{"encoder_arch": "vit", "model": "image denoising autoencoder", "dataset": "dead-leaves pictures: piles of overlapping shapes", "train_examples": 145000, "image_size": 32, "crop_scale_min": 0.8, "horizontal_flip": true, "translate": 0.06, "bottleneck": "denoising", "downsampling_factor": 8, "encoder_norm": "layernorm_no_bias", "encoder_norm_position": "sandwich", "encoder_activation": "squared_relu", "encoder_mlp_ratio": 6, "encoder_head_dim": 32, "encoder_fused_qkv": true, "encoder_bias": "all", "encoder_qk_norm": false, "encoder_layer_scale_init": 0.1, "encoder_parallel_block": false, "encoder_inner_norm": true, "encoder_patch_size": [8, 8], "encoder_conv_stem": false, "encoder_layers": 6, "encoder_width": 320, "encoder_positions": "conv", "loss": "l1", "latent_channels": 8, "decoder_norm": "batchnorm", "decoder_activation": "silu", "decoder_widths": [48, 48, 96, 192], "decoder_blocks_per_level": 2, "decoder_block": "basic", "decoder_attention": false, "decoder_upsampling": "nearest_conv", "init": "trunc_normal_002", "residual_init": "none", "optimizer": "soap", "beta2": 0.95, "lr": 0.0024, "beta1": 0.95, "shampoo_beta": 0.95, "eps": 1e-08, "precondition_frequency": 25, "max_precond_dim": 512, "one_sided": true, "adamw_lr_other_params": 0.0017, "grad_clip": 1.0, "cautious_weight_decay": true, "steps": 4500, "batch_size": 256, "epochs": 7.9, "lr_schedule": "cosine_restarts", "final_lr_fraction": 0.05, "warmup_steps": 90, "weight_decay": 0.1, "adamw_weight_decay_other_params": 0.05}
Rows from block 3 of the encoder of a small image denoising autoencoder, named by matrix and row number. Rows with one number belong to one neuron. Each number is 500 + 50 x the weight over its row's rms, rounded and kept within 0 to 999. All counts start at 0. Numbers have three digits each.
After each neuron's rows are labels from the 100 images, of 14848, where the neuron reaches its highest value: "colour at peak" is the nearest of a few named colours to the mean colour under the peak. Only what is clearly more common there than usual is listed. The data: dead-leaves pictures: piles of overlapping shapes.
# fc1: MLP up (encoder.blocks.3.mlp.fc1.weight, 1920x320), inputs 0-159
# fc2: MLP down (encoder.blocks.3.mlp.fc2.weight, 320x1920, transposed), outputs 0-159

fc1.508:442564427520508536555473498507508463530532556509511487587501581468425579533492519540485453584441462556417659458542480505526529441544616408430510463464573414523505560532454571577563553474466493419531519485479551513441438507554511475516521417476595419525438466579559523492537505445575461536524552467505556567503583534579462504491453474583580473546441634455427562485592504416496586523513464437460441572531492506492484375490490470568557442508537478513488494522567472517465499522392469
fc2.508:588609609484445482446552503508514465513576555488527443419439400484586445507448546484498530485473589440557451532644506481446482499510432624556492464511574593596472454444567528537507527456576557367510413427432493569464536498410504503489512518457423475487492474488522456520458559492570506432542519585492480507505485558573440485486422419501532462521433481493463571497466530531524524509487485589439533498541495491610375478441458450481569550541433533534493421532445545533579618474584480
colour at peak: blue

fc1.353:548533482517413560499590495425502454591530465480463516503390535517574530502558490539437534605526492501554534442532514520495481579485539508548519461453459457413462489505448461493437442524489530519446476498432501457444476551486513500592532471543460419465544529571469476520538491477517622403502412419478506456463414498467552472479557564497494562474402463469363511540495552528490385557555557489471467522421430448418553420509478527405481475603599494512484640401538504549529427540465501
fc2.353:453489485433508440583514517520430492556484505483470472453487424493518589493513469477463466368521532509507445492330472601492555484478486517682513498512532512593450469554425497520487516493548470535454492555482528479521486564561428538466483530546587481454398519496470504477420448515453428536479461525479508636452482516507486493469513484499443480473477421454543447489424429513475526445487487500483500456508450478494513528538547492593493459526477567487524486456403537569360500413488500
colour at peak: brown

fc1.391:528487578456525459457481517480497507455477498463486494627575561489426467552506439462571509515537536497390484474496502503444517443496572491461528452452484450570554576529521492416409535555486527518436552464564506520539514459522514507541552529452476477539552424527506502531480475494440566597420476488533530456550497458528502446518472517433538531540544567434523360486574523446561494588465500396581461440468560500460404529526442522516437585586469539460557486456528431328476574467457405
fc2.391:490458508583390487478527560455424461488495450458460480527488499527560542527469525565509534521469571489436503457432604318485596468573576406460513492465612470496560527487415544553545408504531475485448448477482526481544462527559472497472485424475477506637448479528494522490521512471589438460526550526483495571537472427501497527453503575484484502542517404553424549456481470513472479521550423500476538529639508523521604510525587560512608452496487402539466541521533601385361386427446554
colour at peak: blue; green

fc1.59:589490438512544584511531531620437632497472429487478498432608516550460571563512420519525514480545553484546499477419515522629479508469494439540513558558537603470502515421477574498551594472484431477522461451575519443505561510508484490563499551438462542477534516520497555590473493471516475491444460420439472520597606459518494481547547456585562522385498451497441508406511470447519445446553505547566473606430414540473415470468521455549506482471492482511455486562419462401574494493502477
fc2.59:499482492535543456419504441496497403517542609501487587494480510470488509491514499460488505420491502526564589519560470406453531530518476538463529449502378414409392495624488599454498556544507547533453478502441525464443556464564473508453482570542563441614460495339468472399501447532421519500530534524437544508534506509519537505476532562592466455424491498463498510472489512501508486510490515484458515581582594454485538398569435527553386495526497534528564500508524335467393515499549491
colour at peak: brown

fc1.486:400450479478549559473480551592443452510446469484537497575597532456401494540493422521532472478477548606447501509508459404603506477466538456466489575511492432434591512472448428505568517492490570518506511521553526553529487493442551457463480433365534497521530531463556507454455521508497500664619543575483487584492525540621495631491452450515541474527550455485502412560500438462429492537451498429424428502537509557483542639476600505499466517460489538509433479537599516536435547459496546
fc2.486:443450412497441493600475494481449526517463503553526463460520525477469514520551538501517584457445450436601491560451458436588406540458498459368503489548506593548454463365570515468488426469433503519479430520495534491484479448530411506559483461595535475442408524539572485461471394566516454534395438516507538510536512478489470493499510555463497570430590472504497590439462570584505579473488515465481451481499403504506484392561473596550559561457479458489545486470438481585526587544490469
colour at peak: green

fc1.695:447541420450490600598555476488450518493505481556426451499650542496471498469506520515475482458531495465552524503406518534481459499494536454420470512540494554509594500473477432439447509446434511500526530446557461480638448520466541506564512499508533524425499541526460508476501482503561519495550490565637468341414559596525527466468521499477575497422554560578505551441508481451552525519462464453556527453534575467521543506485442423495550534520436513479474448526455371483505551576475611
fc2.695:510471477482596541538484491531445469516489656457553484514587525578525533490444583495537444653502527501549578452506465451574538545491449547394514502512461447489470530489447587482534522489538513511491607544500517508465538448497496538585414554473488529607391458466490448486415447521499466527502577442459536648517506515460609472511478510502520506454501568552379478519494476511455518509463487498544528442404499504447544409496511494585545519476458520422498533563520611471585557498496452
colour at peak: blue

fc1.179:432578464478491479517557493528502511427508634563488489477482590445559508433569579496468560444490552498548602478439532492512480442536521508423492445594441414561522464540416476437473509573566506509527544501570471509497531453442479562408476449517564513465526515434508559555528470456532441531500535549560479457398437419466538510449560512498482500536502499480489445468612439458475545577486440511569525605445473535444439594486495441468483494452504467516561559569488518439576575486488403
fc2.179:413520498500528492546517489478602480509487525484538574476406546492402469501418472458548482453485403472527442551454471478549577468540570513304450478569510608523430535570467604372444481445489432464517481429517480505459481450525466499474440482567479549520488531481486438427495463450430443405513469496608498386577500510546527507522536526415514521497528468519517440463442532529434483487456531501508491450476537521591532466535466500459490511504470442520414476489431512556504587523502502
colour at peak: green

fc1.151:555512452504559583448429487484498511568477487485442536511543435400560447404469538563473456449554559536424408418533480449536457552518412481475472510459453551479436504474518525487583467577506506529518429484504572448541558477512469536461483523475439569531438414471470511436497484636487424532529547523494440392447469522500611497535541483473521457537532551463598531428524546498526517518590335489511560569579473493457517424543672396497514462533516430483565515460423530508491608479568556
fc2.151:446552531464540388530543523631510449497456659571512525546554568549513474567536471458481522518437423502530544604425444533537518501518556440350504453561508644482501486487547452508540450475471468480429492481541574471508517409438488499501483514507507456476467422512542466552456419499418528536483443460491480538516454570425461464470443544586500528496526504592423463463517513552449375434491452522503553435468522471470426401495492465591501570530556457466498552538471378577496571484497447
colour at peak: green

fc1.512:519529519447520423513518533463432497444524532555481525574528538430560468448536543473463451387563512520569510491497522507501535460505463507495442467461459490513602520464589478374467514547510481474596568564462488534482521518544489503433567495446538413544504471498514604524461509490584445548490500488519448507499449488494578549399453418618487534517577554460461463568584464467448525470500502533524534519529504501484551490446505582463492477478517472554414536550427358495462612468533487
fc2.512:442425485532456412515456441502488499485447505525521524581478430446475462538481545471509592463528485475479468487468531483508545500493487449327550488504538542511552477395459523465459419524421498556517502438441538496490495466567430536534484547485525498515498526426475449493468436514438501496617520524515546431507539513445409455594464519501510481524536494656485617484475505453447507499479473484423516554500617498569487507531551496517509531488510534470537445468493449523499545486476482
colour at peak: green

fc1.431:472472559556488528554605349553440565481452502414514473548592522538437478534405555571475514505551506555501474393534453510439553549421456458481529567449576498429504496422515460487541501406543524499556525469433520451518491532419537502533573612494492488585537468478549488549455558461565473443517505443470598491539466476580559492506410442507639487525426404591469510485550466519512510538432589438502463393473459565473520455471519444492505554478565490549446515649558559556543550583485472
fc2.431:406478483509390563478533567509486469622440529528484492469387518451629518511478468458454499441479508500527602532453486442443451448512490524290525498500573547589462506505509477615459488434560493465533544474483475537509532427440473548457535422509427532425376487542480454482509536560440460466452515547426494546460486477553589471494561408490462503538513471561500501549526561502420527400510450554521506609571459454652526544494498555458508513480431472514495523591470456553512494525526537
colour at peak: brown

fc1.178:549480451503445522546428592424556467489543601535470509525512544495489462492506548474476534584472459503438580481492431477500536534478485426474613504525473520486459531462495572510489443504560524501555601528511502560579523450416499548510435534479475429503465546463504490551541583430515462542566460427531453626415484597545499517469476487332511541449467508468395457431488490514494543453537543525476462514476436452486492336469513392536548507523530536544451532547387561473489516460465521
fc2.178:527540472443465585478504483475432510540504474563455472418573497476525569538544443595480427468526610550477528405593458500456426508452462494415529495518477570419483526476435382551531556561428548434441494502610477483506421399469561517433510489414559383490551545476552426505452502473492489517433532513489521498536489493462536514474485495630474474524438519491483568532442434485468487597493520427464571536549499545553436581488622483508484483538516463467485604587584469492479378476457451
colour at peak: blue

fc1.135:527518476444513430479465565525466539492457576505463476450652557506511454535390504592428507460472483552485469500462576414467531572442561506486531495520488480509545538545526569512472546446525559601438521482591524448458515502503610524531476539420485489612555495488476433515505553525507482459606513596504508597513487544574460577521417538564465518495478512534470608552533449445492444512510470483448514451537484513516488596462555497440544557536531559431542577474572494492502503478476479
fc2.135:508549475495458435530539497456538472574541558521468396497456499585442523548462584525558479544520471412579566487606471529520517478440489435517562563474591486582546447427441518482533409480539576399521501459465509546534503564442426503522481468532457491411520538460429445525509555504454504550492540352517473486501547533436562557436588456578474516564466496387489477481473464507559452484525591504496437638521526560517470400490524583438573545524461565492472534465518584505535592485478487
colour at peak: blue

fc1.355:524563550504441547518521431357526475482455575456461531576587566442485447472463470490503536493544525548467548545545528531576529434481648422468496512509505523519509524571448489408511468518441470531512482505556530514554476475525478513437463548546482583423435487515439573590559499458502478564463499492580520464519562578527493469467538469469492475513407436470470524406571474406461595511499543485526512504487452452440618572429454476512538599471436449534454441474502484472538522487446509
fc2.355:435501531510445601460508582536508501466480491572511473475472484529503490506585512562509520438479517437498477459467536289518507485559487500415568463489446457562498594518508550636501420518451463453431527489414462521454484564470577473523570463491477553609485467534408468510555583493600547395492529416404473497595461456540520509510569508519476484476539504566420491460485410493478455519488432494530491517460539492510476518538540523587552459526505414528472468525515486429444475470504607
colour at peak: green; blue

fc1.485:492480479526518569403499441543492473485522549563526420529477556495528493553536496495528551500484453529471499545435470512549476461479430525471456379476499459439498576452516484409481502523568481495593524560450506514510502463419519467524564558511473532493493446511489506525469412448592501593574484542392557526397470500469437494592444388462567456511526515488429378455552461609518529538578482499532595474624466573463511427509583520501453461513471489483532400416548560636558561536483519
fc2.485:481503509528476422466457581542513423479494401512517475531447418536607508530538541502464518504523532492449492481562474496532536464528448549564498500532541501565560464469565448373528409466509527549519512448405471503553493491505415536455533462504489600529473467575415486453580540503557486455454497523481514485530479463501555518534583512500473478579466510446440489504451561557449625468534528585493440586506522472557502467437512562465520427420429490442524447541509570399505511508568604
colour at peak: brown; red

fc1.361:553510486484472462574496563601560515380566507480469532547583561505461470508477496499387420504548466561475514496458628518491487525517476496429545532491426484426552493509509475500444494538488466488428531530462522442452504483524521523462550442527610476507528543478445441445565577487481445568521455401523514527497529485491502478472496548452518515480451444435488509522503486408503497454455411526531467614544533585497547560429471529441406501435553609575480579601515489447448442451489469
fc2.361:468551444396570579480497509466523488497461579585525477539576491457424515503481380517589558451545418528571437422399640489510426456449418429458410548642488506512523478506635426545448490487484476424534512552471482562478491481484553486477535521456461531423462532481584507487473443574616501502603493535435527412399476481476510443488558571620503552547502470454426505524470432503463567539559454465437525511517531441540509502547498474499524459467508582486490494446570380639528563505591496
colour at peak: blue

fc1.69:448545507477514516552355495519562477488466513538543501521512474491441528498494597455478413563522477445491517484456412361545521534552531474464537546521558387501461581503495577452523547554454478436489479550558559492558458497439537596494501480494496498491479521482431567521528488460466456510560499457550454667509689599577554503511479461549536493574419585460440531481494544490522471454430477516477484440511513518537561463514543461516553453520488546477451525507595450449468526469513496
fc2.69:549492386508482459480503526512559452435534535544529455537567527484571545521517502537506613524495601547546398499535471476562479576448523549558482508477461592515553446529511505485465465533582567454475458548392431490560426491474534493550545471523502503431537529472470468488573508501448467522495475557504519405505443479319495465461507458509468505499466537433386545551483551492509551532551435427531523502591499570532507638490539503483544472440569542510498565507519578586479497539476427
colour at peak: blue